From a checkpoint of a small image super-resolution model: 32-pixel images.
Rows from block 5 of a small image super-resolution model, named by matrix and row number. Rows with one number belong to one channel. Each number is 500 + 25 x the weight over its row's rms, rounded and kept within 0 to 999. All counts start at 0. Numbers have three digits each.
Before each channel's rows are labels from the 100 images, of 14848, where the channel reaches its highest value: "responds to" is what is common among them; "peak on" is the class under the peak. Only what is clearly more common there than usual is listed. The data: small charts drawn from random numbers.
# convs1: 3x3 conv (model.enc.2.1.convs.1.weight, 128x128x3x3, each kernel summed), inputs 64-127
# convs2: expand pointwise conv (model.enc.2.1.convs.2.weight, 256x128x1x1, transposed), outputs 64-127

responds to: ring chart
peak on: paper
convs1.56:518521502447506480435509467505508495472532502482516484501508479514472510468495507497464497504542427511462495482530535495491459457453482504494547461499523532539493528470476480485483512471485539
convs2.56:502502475488489477533517449515527499457474486484486431531491471520481477493502476497450527438477516502484543508530464464487532529505482509509478469482475516502482497485463496536518503492466542

responds to: ring chart
peak on: paper
convs1.106:531520513457534459452506500514505498465522486507537483502508484497475512508491507480479499495551455510484519509532547494500464455453488511474537470524524529553501535482491493471465528489508551
convs2.106:516478502459473449521487474507504502493522508473472478565512509476493528503475468532518503458490503524487509515501440469504463522538533500523479475503450525567470491475484472500530451510491453

responds to: horizontal bar chart
peak on: data marks
convs1.20:505514456498492502504522520513504510545503476512483491469500499476520483503474501463552502511477477522503517474523487513537503533515510493498515495461435498519500490505513501531528462500498557
convs2.20:492487509494553476463508498497470514497490478479535510469507456511531498489491503555511482554494544478481470523476505510490496463466476503422521507505504454471507513501524541511473476483547474

responds to: ring chart; radar chart
peak on: paper
convs1.113:512525518454522471465519465518529511474527511493509472497517498507471522469509504512479503500543462516489480458535514516491482445443474524504522481513532532528493547459475502471492519479457549
convs2.113:497493467519475459487496516510522490497498510450491488511460500507447500490485476520460471471528515504479515538507491512447479498545495496479522494536450506519462527506480438490514512503503553

responds to: ring chart
peak on: paper
convs1.70:514510488450520459506520513525513501498536499483500488496492494498476534482492509488467492506559471502481512481548528498481492442415480522515541474497521517543485505446477501492467513479493567
convs2.70:516471489509503474530500473505461474525523544455479508480513461486482523511502512502491532500538563522448482534532492495496521488521465500511464480517471492493487494519471516495559483523484486

responds to: ring chart
peak on: paper
convs1.13:526513493463528492470506486529491496477517501478517485514509488525473500473514520500477485501538478519478486461534534514503488445443489515513541472502529548520497550466492470478492519469474546
convs2.13:509503470490524513523533510462493474506533484484498514524464507515456455537499480527499523463501518515489530474524468515478498514514540476492486486499487524543516508467498499558480508472512489

responds to: ring chart
peak on: paper
convs1.91:533514517466521478448514466527519506463537512494517475505507483515454515470500501500459499500546460523486500458531536511496464452459472526501539471512524537536504533491484494472465512478456530
convs2.91:490482490491492458533504507520504528474499516474473486521515487498516530471487449489477496502464484528512497501497472489449503535553530500520491514514492476518555551480494494474499481512519484

responds to: ring chart
peak on: paper
convs1.50:535518504453521487463523473527509500473528519489504477498525496517471508471518520505473495517557455505476489467516531527501464453462474537479533474504528518544485546468480487480476509477460545
convs2.50:542463487514501522529478486494492489513496491466482454522459499464524485494500438554486500485493505515490530487522416506465515499524489484491484465522496534569506530532479521547544463525478494

responds to: ring chart
peak on: paper
convs1.53:541521518453537501463510459530520505456538511498535479512518510523448516459518520500477504507529465526491483465540533511498479462476494526501526486508533541518494552476478504476458525485464522
convs2.53:504477528460488476500533480517497483481495515452472485547463514535514484502492459525488496461481483508466514490523446485477527505531505538462458455501486525543509512504453520525518475471479506

responds to: horizontal bar chart
peak on: data marks
convs1.99:487482501499470486539483533485478498550461483504492518502506470479545481542485473481494495497494533511471485543450466491478546483487486479486466500488472475450482459483475472538514496492530479
convs2.99:485501520481506528422506516519511473529518507525535494475488470493517502482467523516510531522524481449546453498534517489502510518484466529473543487471509481498515501465500504503480483490509528

responds to: horizontal bar chart
peak on: data marks
convs1.0:543488471508510475498497507474494509553504478537515525486492503513522490518497489497542497481505481512476527481492488525514516571516505479482506495487430514501524516497495501543518477477508519
convs2.0:469487484494512515458514520514505509487515413513499537471540474485514510510473530513476521533480487484488478501448519524517471482489475545480492488464488481472498523500541512558466479520520509

responds to: ring chart; radar chart
peak on: paper
convs1.112:546539512473513502506509512548524501504514522497522479503517521510465523479524542532485512509531475503502497508547550521487495445440496521525535484504546527528498542455491514479503527483488552
convs2.112:529506498466488500519496519478506486505525510462477514488498474526512511508494532539517512495511505504482459515549496505469471501534510464475480494531466487513459502487477455530508470529484517